A small self-supervised audio encoder (BEST-RQ), trained from scratch: num experts 16, 24.2 epochs.
Rows from block 2 of a small self-supervised audio encoder (BEST-RQ), named by matrix and row number. Rows with one number belong to one neuron. Each number is 500 + 40 x the weight over its row's rms, rounded and kept within 0 to 999. All counts start at 0. Numbers have three digits each. After the name is the row's rms in percent of the matrix's.
After each neuron's rows are labels from the 100 clips, of 14976, where the neuron reaches its highest value: "peak on" is the class under the peak. Only what is clearly more common there than usual is listed. The data: strings of digits, spoken by a formant synthesiser in many voices.
# fc1: MLP up (model.blocks.2.mlp.fc1.weight, 1536x256), inputs 128-191
# fc2: MLP down (model.blocks.2.mlp.fc2.weight, 256x1536, transposed), outputs 128-191

fc1.604 098:406457459445506548503460485515501495445498497532531536569453551472503509523457571500530439481553445498485617448482519490505417471519493489485529496576497502501598421534507433514468444435497540
fc2.604 100:390483494448556426520437549507569537619468468477455437499544419492542593476540510477462496514473511460533531461508495499543530484455490488505507518519528472517557462536366542429486471528472569
peak on: /aɪ/; /eɪ/

fc1.749 101:525535508425494530453564512432518466602570496569472506438519424511533531488516432454434500519510478498403510508465495466488433453523439534512463482521525489488502507517557587510528491513558484
fc2.749 101:430453561543565476502534578452543502478535530516492534470507409522520470508500540578558449615510480439552514529519515438501500508502553508454537504489523475470449523515425548518468511532517435
peak on: /f/

fc1.165 097:514503603487474553461454421542482459437492531478451464520537515538378470508549505491540490508518553467450507484536491420413518492467552444490449519431549463542461498502542467525496523454563506
fc2.165 091:443515463516553536574566513539420530498516514446498511471438513467540436487495489419486528543460477513452540599494486460488473505562502511428493500511492508412511442472563526439539450480462448
peak on: /t/

fc1.344 097:610510529416470454502527482474560490484497452523497491457433476521431507520493527506480476460490491460501462441508464505504545431436450536563505474478492520463451507395494526525477509519476441
fc2.344 105:554520516545509570555544505507452409471487500546520427473509447470462529505449526425555460494512551483551556448575435436460608522455458508458517502502499518520483512475557511447535436466459578
peak on: /ɹ/

fc1.757 100:604421528531493513511533490451545512554484482500463555524508464517461497536466522539492440473517473509551515488511527473497515421478473528548529467476513573469447547428457488533544541507439526
fc2.757 107:543537546515479548556498418472512472545549502516519448493487438519509590506500493446486436453532515504504464439542472533415587465531495511461533502550478483489415535427540509445500427467489555
peak on: /t/

fc1.283 094:528382496449461520507490537544513487544513479458562502489533440546472543522508492474475479584478472573508477447533439447499506519495440489539521489459552469448488484448437431455505505490472522
fc2.283 101:556455563537462413483447543475524493439522532432558484430447513534472588448534486471550474592434522494532468540580489500521493468475532539480465523439515448403452456476522517551531580431480479
peak on: /w/

fc1.501 110:463423457530503494490522405530506432506522443512517485485490514551512552500524473439497493435490529434482527478544499492471537550507518518530423451511541486508539481632457544489492528428427502
fc2.501 108:522466486388479529543499554497459502498449512477453500500498504493466445512566519519507440507551492515486500491487517539556480638512401514604546429551494434508453552498482529516504501454476544
peak on: /oʊ/

fc1.663 105:519430472480474480456513503500486505439523507499491502506545477460536503391462472510461482493407509496518524498523440480505472525528396481480400423466478580499458476526413625541554518513472461
fc2.663 107:472505507551552472445477502494529496424510499521492487504549467454467507527445442477514532502451522506532482508553525527494492495525449478508570464557478558501441524461559511559583528469449449
peak on: /f/

fc1.712 105:497526546453471470439463450514468458546555493445439460471468503538443503482461515570501486470501497478451455478465452463438547441435479514524489476562507545455514449535495493499503513483501443
fc2.712 109:522467499518483557526501465452466475490537531525509469496475519506537526448508481463552435542571483521485504416499527443505525518483487523480521523509438468469478518443531404475430452403510534
peak on: /ɹ/; /oʊ/

fc1.142 090:525471524507558562463543529531474479422606517569482506469498452523474471504525516569536510408493469514506490472456463432518488536482483452552445517560505518446548489464505469537514497516576465
fc2.142 089:510447494445465454586490512468450409503514557530539485484534508485559460464524558473514469517516501503573522589525425480512504559425502502483555541508515480503494559509586493579464510454524419
peak on: silence

fc1.714 097:550503462487506440483490573538473484481530512467561463477406513555470498534556474533485500495565498501461529486506499503470498397521495501487457508544471562516515568395526391506445476530498474
fc2.714 103:465457522479550497532480460472503467469462520487504501508506527465411536581526493552510566509526502443505467459516531568544470622464500447496556466502508492413531438554444457436585526477521493
peak on: /u/

fc1.188 099:498428462504451508492536431488502509516529477555420484496566489526430499477517436569451519484498528553528528470542401503496548503545545450454477480487441455500500498551472487454443520456505509
fc2.188 101:486556492506538513541534499491527556525497528441556526494507450444491469466485531468536410498531408514475462490427477497469462519521482534499551504551519455406467466593428439522547514512530488
peak on: /w/; /ɔ/

fc1.145 104:454528530463481483464514459463489504448506442505419492471471572546447499515597438591464489474516528541434510501562512434483469507462517492489513522532475491535478545520516542514502592412461466
fc2.145 105:487488505480530427506507520479452491547470461590517454535472502556511520520542525470533479520510516515384579524502540497562481562484494508557606507479595450463441481501527537491466529534502565
peak on: /n/

fc1.313 094:523504513485553570464546569419573445481519413436485506425522436459459415454496510554505489484536413428482532452515469391491485514483500519519534421498472508570453491457483486549517502514442416
fc2.313 097:475517513500521452442519508505488462503456516496450437494479572585439462497441618481416540523465523525475567433532420464482468491502408523534523470510456497470506539575501509565563484479506573
peak on: /u/

fc1.605 096:497410500475450553424498466505444507492490422487534492434527413521536472545483407556396437522500514406524483516524519493474454504577555456501471502454405530450494450482476461548450476516492514
fc2.605 087:512451438480488459483433501485506543575483512510510532535498484433491510542512535501535457504492544447511551516499566514521450550453511558456465584550493507496527527449449502519553514515449499
peak on: silence

fc1.91 113:512539521530578494476463590507504543489547444451467491523447448546452499589559585471498450494506419479520538427463474600494436433453474453492466529403516461520525573455505530454506489502498482
fc2.91 110:501469469505530446493560539508546519518510491507538510553495534535496516446510423484447467453562504464518574541559430485464552568431489486495456515508468506486451470468538444525418541467497542
peak on: /oʊ/

fc1.719 100:491444514448550485472505517453548515403525568484444504509513465459465540508462452528475527500491514529518501461442517464496488492540441502492476485516453529474458456608426543529491463474460511
fc2.719 103:484498478506519505508493534521510475410521507507527471509550528489493545522524418502472514514524445473546526546501517554563485507535444485490561436486491515465509476424556488541513559522457471
peak on: /f/

fc1.187 110:486486538429504557476520540479456459501558474529491499499510454555481441571507589462477487517506469545486539485536518584438492464501462583478460457452429421539529591516493476514504531483454429
fc2.187 113:461441496505469423483488517458529508499506493507514516564464497594475464469558525507463493451572526459452532487542524524531542543415469572517468525562524526460435504517503488517499514533465489
peak on: /oʊ/

fc1.741 107:546506493497462557504444531486532417554480525498522532549532455521416533506462485475536563488556506513498527408566453505532476469491412564486446470481473464497427457542486461500546478483442502
fc2.741 111:512487534518493534538471463492422515520549469513543585504558470590481519508499493492511538516467439527471475476520535522424521514464530522481560455533478441431574423514473503469522521561481477
peak on: /w/

fc1.377 097:464452547453517509500470467470464533443545514481467467496495550507454521536529538464440518495512503468514514490551543494430514496511507555469426482566425496513522506500445500503456578455541462
fc2.377 104:500512469467464473501491582500531508526468473579526523502480473573555468514538488508461493477542513441491525474488466509496530513463483577476497504507516512558493537528505523494524491515463543
peak on: /oʊ/

fc1.191 109:389489475501470534464497449512493527521569551552510494487491553494473507570420465482550428492481420502528536477516494506546520462486523435509524483466447475494561458464473497522550477533543502
fc2.191 105:499529496501532518544497554513539552461505497507372518516444407517522559471485494443515472491498514471512502454548455540556484480530558516499465523417515499519493428468524543495512565459442474
peak on: /aɪ/

fc1.62 095:509487488461528491537496460420502485560552558474463457525503498502456468533494470450552509505462437502541479511538485413456420530466496474498435450456522537486483495554520473533562493500496552
fc2.62 092:489505517545548434537499530470453453547532513469501488482421463486503449541441466480515495499509567475472508449473497535541505483535494582510484506530506512491519498507487535519430520407490514
peak on: /u/

fc1.680 101:538475473522585503537494484455572513485479512473497596481563566548527536564506448494527490540521458528465499419501492477448529474477452534535431445528451498438545507487481393459539502491482386
fc2.680 100:443497452484535504445507576543476484517443542536508492449471479438458508466544503441564467504505491480451518495486488532465460569430496537592519482538468500505449441503492483480482399522467530
peak on: /oʊ/

fc1.649 104:529514503493498567419499499468532480463496457480406518537493566527463523573511443460507504483478546503501503523583527511496563482454491494458525511499488488467460543462552505386477575466506459
fc2.649 109:500480568595555453438476502470543507494455508530503511506507530520502461472527381513470434439535474497465506491475477434467561488480506504545458492465523523489517464440492523464536486506483488
peak on: /oʊ/

fc1.172 091:491543465503452562486512479463461473499559482508489518476546482494462481535462516526500487486588429544510490492429515486518452519481439488502417513445507462441457469487482440497484436522537460
fc2.172 095:503457486502485463488460519436432447528518536503512438504549498435483485575530513519528483489532476521503580555542532541548494543511515483459507468519485536504442467468623544540534534457434464
peak on: silence

fc1.144 096:566441499523500501509414438531536480471498469460553437531535549587462512559455434432496499451478486506488481515520490443420517460473524525504460473545433510439464465511488521497520534422496471
fc2.144 089:447507515494559569520512526536493476419457472476490540459483455471504531462558478502422415543589477452448508561472507554461511550476585541592450421506473529558525516464477598479415413530488493
peak on: /oʊ/; /u/

fc1.384 091:525491496442501461487484521470488461517487493482447489467541475446501477560542453597495465504480555472531478449446491444468449471536430496568471419536529594524434475555389571527486446563516494
fc2.384 096:469456543517495531541494535468516462457485454519573418452499475538486584519422489485448541530470501547560487593465503474477482526529491475469580474513386518427497535453561483539546532443470552
peak on: /f/; /t/

fc1.43 104:481507502494486450507502475468517569543535528497537480502531526504486451526429463473458637523524528462556458519435470482529527436489483486438487554466526507496472450448421508538578539472496510
fc2.43 108:548480532490465466563497511472546541497516523532493481481516464501450507467498534403531466558561483516481510468521537563501463522496528454600513564460494515423509477561492473480578489590551521
peak on: /aɪ/

fc1.451 092:469420396447448608531479468557507519491501484462511430516506500553450514511477488457522501459448479520418563560508456551470499526487514508509415467432524535498506462472490504452554472483447443
fc2.451 086:392479521508540380539539504522477490566443486481477472515511517447455501515517517513506473482495493478515475499510487542522470493512423478547540508549453485478548545489472525515522436429506461
peak on: /w/; /k/

fc1.298 084:522500529493534532461548430480483465554472474547539461496495500496533510521556447548468473505435490439489461501479479452499484499510510489505493473520470573460619510462588451495476437498532422
fc2.298 084:548395462500464555449419445485403483513498515486492479545462501507446466567531559559456485495512518478523483508449489540445486542450525522508519449486525531503555528534504527562479498455491484
peak on: silence

fc1.578 099:483420466408500465469518517529521548442518560473473506435547474428466498454488557506458540535451507536547502455524470511519451462553431511536441498458454541510418490473451605524462452531502393
fc2.578 100:487499442475524482433469515536491570461484471503530487481544512497451541515477525450485486472504486480469481507486485524468532531520450399575555493501455585446522551497555459560527512485514424
peak on: /f/

fc1.611 100:550573517502452517501453539482543516511507515478582522496464482487487464475430502513501518462412451493527480399409511498524507459461470482478524444475456542554499473505508474495416507574467511
fc2.611 098:514459486517475458496491471548523467468468538513472510492539444529454512480524471465506471548477435532455463480533576523511515557533515513573598507495470521581535505496411484522449484494466477
peak on: silence

fc1.346 104:487526590503554452510532484430549509415495548499554430460473465451420494495486503553460502474542546515503562451414488414428463497539553552465533453452476493517504474524500510526451450510498466
fc2.346 101:550490473507508505484510485484509493416584517504562489508570503470439564467515525485477502477542480498506506509500534469495524548484447534441577406575505476470533468411560409564487623507406517
peak on: /f/

fc1.226 091:545567542510433515493467454457503487461481521477417489431461493513442480479519457514465415543507495530469503487437467465461502565477361562509494449531485584495468517457456446471552541478518495
fc2.226 084:478443451521522464526468520548516482561489526482564464574446516542522507432540535552551468549590503441403489512481510507566461478515548463531557499446460415515495535472411583453513452523482512
peak on: /n/

fc1.483 098:524554504547489495518526456488504455510500432535550481459557523504492512489503494513406486518470534416517441503519496500496470404598441550542439409428471506469465463530464516507491488513488490
fc2.483 097:505452477533556500535469491510503565581457551603512623522534521459484467531554502533445446563579546445542469554472522524495444499444552496521513520490527498500454486500479578494478501427472511
peak on: silence

fc1.766 091:470441533487535565496481494493544482475494442503502502464528475560495521473502477461488538492557482464493539468502503486540435494522513467489430517557477470556542460522533511506514486586491508
fc2.766 085:479446469475444496555451499486469557588484466409491491561456527482545480413502505506510489505526524501489482472534450549460472508481454512495536491461553458528545524460435534445532503473469491
peak on: /u/

fc1.474 091:528455515393490418543500484489476484481530502504471436548539527397482535550457565508514549494522530493466554489456527423486437468516505541438535497504420522482497505477513559570549488490486478
fc2.474 092:441452497475473474436457468526471478528473522500450491520449486551504515431457520535475442479520556497499483484491529455461487540553485513577497485433432552524517446545465556444495425478480515
peak on: /u/; /t/